From a checkpoint of a small sound classifier.
Model: 4.75M parameters, arch tc_resnet, activation celu, depths [2, 4, 2].
Training: soap at rate 0.0033, 10200 steps, held-out accuracy 100%.
Rows from block 4 of a small sound classifier, named by matrix and row number. Rows with one number belong to one channel. Each number is 128 + 24 x the weight over its row's rms, rounded and kept within 0 to 255. All counts start at 0. Numbers have three digits each.
Before each channel's rows are labels from the 100 clips, of 14976, where the channel reaches its highest value: "strongest on" is what is common among them; "loudest band" is the band of the loudest frequency at the time of the peak. Only what is clearly more common there than usual is listed. The data: synthesised imitations of 52 everyday sounds, one a clip. In brackets: how many of the 100.
# convs0: first width-5 conv (model.blocks.4.convs.0.weight, 240x240x5, each kernel summed), inputs 0-59
# convs1: second width-5 conv (model.blocks.4.convs.1.weight, 240x240x5, transposed, each kernel summed), outputs 0-59

strongest on: signals (65); beeping (55); crying baby (27)
loudest band: 2000 to 4000 Hz (34); 1000 to 2000 Hz (29)
convs0.7:116137103138191129090098155069166132107166099096121126134081133090099149167125133142145098172120140130135148140141148145077147133122131135075144105147122124106138161098105105086118
convs1.7:124134140114073154142148120155138156131121136086142177115109130132144127154115154131154130155133107163121124138142115136128109139131167143092095116099143098159142121111135122134166

strongest on: water drop (54); nature (54)
loudest band: 500 to 1000 Hz (53)
convs0.120:139110126162180099127087150157062157101112135169106145166095142128164122100122116098150165103153151118149128135111146155130142090153138137114099168136115161178128085097137115152141
convs1.120:136099167125149117097142117099093102108119127149147160091114147122152134128157090155090081161134149133149148120095095123121140102135121159168092090106111110129074132123160118191094

strongest on: water drop (53); nature (53)
loudest band: 500 to 1000 Hz (44); 2000 to 4000 Hz (28)
convs0.55:152093134123133083170102108121115141168146121127111100115074136093117094130119145113101112103135102088073107131130155130097085135143165096115152150152111100128147116114097104140082
convs1.55:105146088090129151133118105107125126122128106170130145127134121142081135128134136121154134147123116133122131139146073136112114191127179141078108167124075148139143129089133142150103

strongest on: laser zap (57); machines and effects (57)
loudest band: 250 to 500 Hz (62)
convs0.6:118144072138126170124149147129092123103082091117101137142189125148123109128116134152162139123156094114145158136128135138121140143071086157134135158151124164130110116138110130139172
convs1.6:102175136105167112120191097119103195130101138146144120106142122101137104135157125113087093063143100122101108081112156106146111109132119112126175163111125116154161155102154106101090

strongest on: people (86); laughter (52)
loudest band: 500 to 1000 Hz (50)
convs0.193:078118084117143117116078088117114150103101150132141124106133116100145128104144142108063120153130151107132132128146073100179147118179122130158090128125110084125135136138078102129124
convs1.193:153116128153175137121149142113117122085143083105146111087075113108149167126136123099081130148101126120112114082125162130106166162155141107130184130100121111145061130112127139145141

strongest on: laser zap (98); machines and effects (98)
loudest band: 250 to 500 Hz (28)
convs0.25:123122147135118098119079126137161179135116087098115130114119085102121166171090130090135124108104091118127114088113112142120127137130129112159115141161167142129155125124065107152099
convs1.25:139141157115132164119078109147109107169122126127083125111172112109120135141158135157104146133106179153123090094136137112095077104099089135111079170130131194094087090179128119141119

strongest on: laser zap (59); siren (34)
loudest band: 250 to 500 Hz (55); 500 to 1000 Hz (33)
convs0.22:142125131129138128145116151095124167093106181116193117157107138120136091161110140115124136132092092134153181093109123142164107108122125139157162113125117182098140090093147106120125
convs1.22:144132111115100137161122146093102097128132134190130158097103104126098155140112121112133120141098079150117123174119115125113094133057080123138104152162119160117132110128122117101107

strongest on: meowing (38); melody (34); music (34)
loudest band: 500 to 1000 Hz (58)
convs0.63:138169128165099103112121169102134110093129125152137101077121090184118140128079147144126134121121139151119177091144130115154104187133139136142116161131109102146122102137154160122131
convs1.63:138139152153132103135091094158120132101100162103111113134151140153146076099152120113121119104096109058123071101135145095162125087078135113113166130112129121150127150150128147146069

strongest on: laser zap (100); machines and effects (100)
loudest band: 500 to 1000 Hz (66); 1000 to 2000 Hz (31)
convs0.79:169133119157082158076109124066121153147154087134135089110124128090101126112104136132123140108119122152110151139123120132121126128114142098116100110135144160145110113116146121098139
convs1.79:145082109128136069117126113145135141092136161171155136099109115163111132183134108165128121075110122100127158102149123118104116152160149126126075169153159135115152134153139111128152

strongest on: nature (60); water drop (58)
loudest band: 500 to 1000 Hz (51)
convs0.48:080134152127110137104152133115086171139151116146152122070134126122117176122129129116096092175124141156155112144142157127133124156086119147126102106141104107090143114158127109141131
convs1.48:144090140129138157094134102112139143119114151111063103135159137111144150079144147132084191131104152118136130113111131126155137111138115116128157117173122097130110147155127086117144

strongest on: coin spinning (40); beeping (32)
loudest band: 2000 to 4000 Hz (47)
convs0.141:126174103106168128113130175121085108128129172127122105123134147120130148132144124111173133111115182152112139178119133140105116090143151135103147099118117125090075141149163118143103
convs1.141:096108139079141095123094094117133135123133111118148115131132123122089153134109124136116097151122125094112144066134162111124121113101135139146081103143141147165099115125150110150144

strongest on: hammering (62); machines and effects (62)
loudest band: 1000 to 2000 Hz (55)
convs0.157:132106122109134098102103128109163112141111130092129144154132146098098101165130093152132100174141130110129100143174151145122126119131092100094068085120118117168173112161102141127166
convs1.157:102112159104147127120158112136180159157131143149148132154112095067139158096098101133174128115150149133106121132122088118141111062124167145126109110155150146121108082123149081111142

strongest on: laser zap (77); machines and effects (77)
loudest band: 250 to 500 Hz (50)
convs0.212:130106132170152165110122128137146157127109088147093136108116112150127122092126140096133089123145129114099167107105153157144153128098112125161141152135142119119104114104114081137148
convs1.212:119126135146128120094141104075143065172076095118134133088119123139142136131149153173117182141085114140102147160155127119128133126152136144131145147104141170113077130141119132142122

strongest on: bird chirping (30); laser zap (28)
loudest band: 500 to 1000 Hz (41); 2000 to 4000 Hz (32)
convs0.84:113116125148172104165094107127146122171105133141084113122117133116106131126154134110109107138117136114144129158106140125125125130131130156097143152146142073147149097162119133139070
convs1.84:102106134126107100097151132129172149100122107121085134091074124130099136171142124136169169106114134126132095175111079201105132120141129125095111134126153171101161140193149062144139

strongest on: fly buzzing (47); zipper (42)
loudest band: 4000 to 8000 Hz (35)
convs0.106:140134149112085146143072136101130092141128128122095151127088132110104162121116137103112101162140112130106143101120165143150169095133124133116092135122117096148094110107145107097099
convs1.106:113140107158140108105107094153160099094134150115086122118138121128109155070169113115130156128089095121118140134081137147120127157127114095112171127131168159117101089093120126097158

strongest on: doorbell (32)
loudest band: 500 to 1000 Hz (34)
convs0.194:098112149096145139092143084130133140139140118129170141175183136098145084161151126085092148100122086088135096163146107123152076145111113162117123146137106123114087117084089162102117
convs1.194:145111062118094135154146178141105102136099140122097116083166116171127113112130136148118157152141157087134177108104174151149133205145138086124170111135117130140163129132172141085147

strongest on: water drop (85); nature (85)
loudest band: 2000 to 4000 Hz (52)
convs0.190:109176145102105139151117124201156137122140136153123143157167118084156094130128143130173157124115123135096162094115127175122150113130114108130098118097118129129154121090157140081119
convs1.190:119125157155131117148168125107174132126122173143126105143131108062171160066126151153121129118104111119135152103162087104100059142125122118149119121100166109135105134110111159104162

strongest on: siren (43); crying baby (39)
loudest band: 500 to 1000 Hz (53); 1000 to 2000 Hz (36)
convs0.232:142113109073130151127157111143133142117116094120145113100171134156095145083090076153099127150131136109107172141100119093111107144122131103101147061131117122177114121151104120120134
convs1.232:142115123103124116147144134118123165148093105088132128098121141168125105147120159108141159122121135121125101116164112113088115086170127131166114111176116122140142138113122139139114

strongest on: signals (61); beeping (44); animals (39)
loudest band: 2000 to 4000 Hz (36); 1000 to 2000 Hz (34)
convs0.69:122147123142114112098128152115126104101109087136141144160137132105188080113095106104135152073147116120139155163106133176101112137110148102153087143143122124129134164101152169106171
convs1.69:119120140144108104106184108115124135127105111121113109146107129174119136173199173144145124136118090157094162125116095135106094135156131125122107138085161134103134084104158102144145

strongest on: water drop (75); nature (75)
loudest band: 2000 to 4000 Hz (43); 1000 to 2000 Hz (31)
convs0.51:139124147098121163153158130138123119158114142122122128127151135147139117118162142133125111140117151141122114116126144098154134155108155094149111168116103055116139114136123137157148
convs1.51:112084143106137193110111129150137167112154125174093121171146128124163118143221128171124172164125154112104122158104142130120094089153132090118122149129117124114124128091130115104140

strongest on: siren (35); laser zap (27)
loudest band: 500 to 1000 Hz (47); 250 to 500 Hz (35)
convs0.136:139035125115140138150162119113107110114133123148140146141137156110115101113130121183145063130142120113170133113117112129102139110145147135134132150144091120105129124081100117119089
convs1.136:112120110132118110126126098087112121115095105137096150108086127148096136137102094115103119097125106128100163163105153166146124126152104126149126115149169134113159135144154136128131

strongest on: water drop (61); nature (61)
loudest band: 1000 to 2000 Hz (57)
convs0.196:096156121132118202136104114140093154164123140112118140164103134091136145113146173098182127178118134141107120126109126108157125097136135116130110158107143146103135084131100173117174
convs1.196:129150137122128125149084139160126097099150151129158139132144109120104148130170081156128156152087117136153138142110140153159090105111134116130132135137118128103131169119097156139145

strongest on: meowing (73); animals (73)
loudest band: 500 to 1000 Hz (59); 1000 to 2000 Hz (39)
convs0.203:170133117103114073100129147135122111159138118125127131104102121107113167143087118108104138141082128126111133114119121096130114122077131129163161102140123124138116163123124126114154
convs1.203:139146113094098152135111148102158145135123127103145111092129118116114131132143132114162139145152137125083162150164115129141152118124115136139105129129121136109137128146127106153119

strongest on: household (99); coin spinning (73)
loudest band: 4000 to 8000 Hz (64); 2000 to 4000 Hz (28)
convs0.175:153054092070148164135164147135116143113094125096145116143141093131137106132133109117111120118110138125100103128122136147149091129104137136144124112123080157118109110146099129119132
convs1.175:104143140108106122122082104144130153133128149146140150148127035107088191090139160094161175133163140146118106143090131138153149111112115115156138148120147115119093135146106108129106

strongest on: meowing (37); crying baby (25)
loudest band: 500 to 1000 Hz (58)
convs0.60:137104129195141145137111135147104124128137128157157121119159140099128174117143124116133120128130154102113127120116099093085126134109141131117127133101103172164159137132092193176164
convs1.60:112119113168110129108101096181088162162096107122161147141138114120148166089160103101100130122136127113147139125123137139113101095134155105119143152150161117094126091142141133116132

strongest on: hammering (28); water drop (26)
loudest band: 500 to 1000 Hz (49)
convs0.159:152104112130102099091128156140147163158156108179133090099101121152096116110136116121148183153117100193138149125132104142096073133155137119153097090165115088117107146137164118165105
convs1.159:141104138088110175130117110083172124099158160126145082171102092141163133135148131128195166112112108140154095103151110137113101152129160102108129138132112178128120102102129125118162

strongest on: siren (56); laser zap (42)
loudest band: 500 to 1000 Hz (55); 1000 to 2000 Hz (43)
convs0.123:145128075125107103162127116114053125164125089115103097147080143157110106106088151113163091104135146056129096133143093124054120104103106114150145129117130155103107130159088148133160
convs1.123:104133135105110096137124116126097174146112146132130103149111107122113210189138115089107165104155135124139097173167103184122163107153148119097133152127183130132120088131198120128147

strongest on: signals (45); beeping (43); music (30)
loudest band: 2000 to 4000 Hz (48)
convs0.83:148160113121091131112142081118118149109096116117127119091093131104137130095147133146084115104191124131113125091139133126109144144140073152106135056108113126136112108125159108126166
convs1.83:150151160127128149113129148122095110098110140079120140154143188128133122113112128130158174137108126139150143149079116148152130179113134131122158145134153141124127143120131145139105

strongest on: signals (47); siren (45)
loudest band: 500 to 1000 Hz (68)
convs0.202:138042144129122150125151104135080108098094140172153128133150167111141166151102140144168106119132130137101126148145093148115112144125118101136134085132136163184192132170110119134124
convs1.202:119132149184115124128124069106119114120130132122111130130143064137124095161102102101170114131120146113149149129134116179107119129135130165114122153128138086109186150103126114118124

strongest on: crying baby (82); people (82)
loudest band: 1000 to 2000 Hz (62); 500 to 1000 Hz (37)
convs0.236:153136114158139099125175134123118161122134141133072112163099122065122103155157142138091125134132124099148159141120101103144163113116118121130108099129113134138151098125112141197113
convs1.236:106170154119096141132121117165127188133122115152145162092141179102149150117134132140148123089125160097118103099134085129126121113135118173143132135171138148138109125149125173142100

strongest on: siren (40); crying baby (30)
loudest band: 500 to 1000 Hz (47); 1000 to 2000 Hz (30)
convs0.238:119094132121113123136147142120099142110112145108096151119183074147093087151090111151157140126129088128127093134145132089141095140118111161087156135111169111088156105134094104136123
convs1.238:104091171158127135157149137111124157109124106139135125105113116129146132151123086142119107109135124159148163117152093099108125138095115123116130099121129114106134103173080096123162

strongest on: animals (66); meowing (37); crying baby (25)
loudest band: 500 to 1000 Hz (59)
convs0.94:142167161119091148150130131137157135131109112129158150150113109149149082128096114114150131138109172173113119116119077159162108170099138120147158140147132062132160147142139096136170
convs1.94:114110122080106152131098119114125114091144118155113106107148137075104106103210116139137141119119100125145094145127142097147085106113116148102141102125102106186202131160113095139100

strongest on: people (69); crying baby (56)
loudest band: 500 to 1000 Hz (54)
convs0.173:156126124179131097185144103134126099086127145111170148109127129094123154102124129147172135129095118077075167120125106108138123117171121127120137162121158141141092112125136149190112
convs1.173:177147125177095129118103115101136156124153112105132175088118137125135130147142160148092111120156171110097128099125110155132090112120088108107148139127167119135152118130106096113141

strongest on: siren (44); signals (44)
loudest band: 500 to 1000 Hz (61)
convs0.192:138132096086119146117138152117115151124081145135128130093136089110110110103162118126103132082087150107138153156135173076087138105101150089099097145158142149108141126140112111161129
convs1.192:101132139134110147123123112127157129127098147137169156117093137162136158149100122132138093105095133100114128134164099129131142110134127156119121121185134119123154093163109134139132

strongest on: hammering (31); water drop (29)
loudest band: 500 to 1000 Hz (46); 1000 to 2000 Hz (29)
convs0.18:115094153145159088129107145152129094128151111133145141142142159118151123170108108158122093138123121126159177129162088154137130091082124111126127118151148148143132157128149130127154
convs1.18:180158143129105124135158102143090132103116139133084126091124115092100143127136135128160202101114133137065107142120187090115130120139125121110124144161132136131113107120108134170105

strongest on: signals (62); beeping (46); animals (37)
loudest band: 500 to 1000 Hz (41); 2000 to 4000 Hz (31)
convs0.205:145133100078079135128114133140110108116145122155159132108096142133134085110069110122131154127136151149116152110143142176120105134186128106138122115145157118144171163118136124110130
convs1.205:144147111163119128155172119112174119114093131156128134112118108106107156134088122158119086127087110112096186151118101154101152157192112147147160093136146122105138120141136114110127

strongest on: animals (74); meowing (48)
loudest band: 500 to 1000 Hz (55)
convs0.129:117160135076146114090102180153168094126136098151164143084166109143101145126102126129154111119107135144129129123127131160104151146128178133170139143134151121137119118152155171114161
convs1.129:163110113099164147151142125129101102112125149142128128128132126166144103115168103090107118136143108084126140126095124121136097091136146115168127118108141098127165150108121127140123

strongest on: siren (69); signals (69); crying baby (31)
loudest band: 500 to 1000 Hz (66); 1000 to 2000 Hz (32)
convs0.206:172087155131117145147146127136152116135097067159127141108168120140095135133089110148094101124099116122150152153168108144114121099149148099121176146121105118137175075113144125166118
convs1.206:165106126130131113129175152092125112150114108089127141145124131191100081142129154129114160117094158114132126175134160106146080148144111144093131121101138106196110137123202109120141

strongest on: hammering (38); music (28); melody (27)
loudest band: 1000 to 2000 Hz (34)
convs0.2:099121107073163108099138118115130162111133151135111094094121131103126118108154122187126114105093088084090148121125124108125155118109137131101112138077148130141122115076125151112135
convs1.2:128102119132140146172108161133136149131101147113097121118114105084080115126139116154105111092112137130165150133124180105131163148128155095094126068108116109096062115095150106100137

strongest on: signals (81); siren (69)
loudest band: 500 to 1000 Hz (72)
convs0.223:147127099138132148119128113092131092122115121141124124153102112161128123129140108150113137181167084094121140166131094179106118106134133151180115112161117116134179115159111125155120
convs1.223:148098154167125133165149124151142169091114115153153172132129194136147155123109132132125158137100115108144124150145149149130157133151120117134161110162150092117089146129167129178104

strongest on: crying baby (41); meowing (38)
loudest band: 500 to 1000 Hz (69); 1000 to 2000 Hz (31)
convs0.92:117109127147116123151115117129118124114095132103113146166088122104082073143168162134170158122134143123143124151123124122151133123100103118172128135132095110108132105152132110175135
convs1.92:099154107128136130139127196129123144099163138123098118148132140157149159111085146091125135117118136157131122129158119143103155072110107148165074111132122134149132109139186125108141

strongest on: people (86); crying baby (76)
loudest band: 500 to 1000 Hz (49); 1000 to 2000 Hz (31)
convs0.56:164133103106134092146168097166114151112133131126147127123111129130141130113139104137114100107146180088134110138137118131136111096161132132175108097133164129158112134131104124136171
convs1.56:149125116142109163124145130094147111138135122122110115105139094136161163139112144170104141097089093128099125136122104134124134087137103102104155157094121169108119136151127113164138

strongest on: siren (37); signals (37)
loudest band: 500 to 1000 Hz (66)
convs0.149:167124129087085174164106115135150137122117111126192144145128109136103125105137116171162112117114138107116123095097112134123104117145101113116127114148134106140127129129111129122123
convs1.149:170092129115151151107145138142123113093097071124135107123125155163096116134078110144158090097183130106132117139161160123139112102114094114147118142099131137121180133137143074154135

strongest on: coin spinning (40); crying baby (32)
loudest band: 500 to 1000 Hz (34)
convs0.5:182080119164134108112132091143099132141095110124175107113131092128121137123141155131119125100136150126112102118120151093145111146145127131152159115124133104088176119135179096164144
convs1.5:123130145113120109098128129147118085126143094150109122144116129097151194147152114123120128107118131127174118090110140124122122120159120128068154143135101144131123113108155134136145

strongest on: water drop (50); siren (33)
loudest band: 1000 to 2000 Hz (61); 500 to 1000 Hz (32)
convs0.116:130097119103177129111122091120144131144143131184140117135167121152139111099103160156120089148101123170130131158097160146106125160137135114142100089155151150128121139127160123151112
convs1.116:101101091136079111113147154129128148140121168117118104109119146130137183119102118114093135138159147164116098156124135093115144109128156162164146147151119117123151104137149128105142

strongest on: animals (72); meowing (45)
loudest band: 500 to 1000 Hz (55)
convs0.135:133157150156151142158112134138125128108114086082110156109107150124089170120097138101141120129166143109171162138137106135111163153162129126115120147107142120083124149133072133135105
convs1.135:109139143123097149114109154138104129127097100169100165101110116148176097101140112113096165126131095128111179157142136127166117134167110120108129107162152137126125139129126129125131

strongest on: machines and effects (94); laser zap (92)
loudest band: 250 to 500 Hz (43)
convs0.114:134136139139126134136132148119100097129113104137072162123099119167128113147129131156063106125107128140134154153116114086121127100149143148149142085112115122197113096123166127116124
convs1.114:119158123125131157084127124129102141096149122132158083158108142127168092139140116127114106128131114147157128124161076151101077124143126113121118134132124128156119084153122097151121

strongest on: people (73); crying baby (68)
loudest band: 500 to 1000 Hz (81)
convs0.132:143111074108137140142134137125124142098101130149104174150130148101090160141147152136151114126136166149139114108135048125132118112157149114110109159118182108160105134133071154156111
convs1.132:138142105128151105160118117129111119159115157135098108121103120113119146150128092128144139104145114079136135139126129143126134090135128140132125110103121132115135103102106148199174

strongest on: household (64); coin spinning (43)
loudest band: 2000 to 4000 Hz (38)
convs0.209:153135118097143128120115160129122122147131158119094156154141160117132091117150117159125138119156112150151132107117148093133113138135149132156160181107122144097111123106138127142137
convs1.209:131113107109079061140141146124108110149131140118115147133122125147119158105149144127091130122154148120150094148123149166132142136128144114152110075169169101133174148124127136133153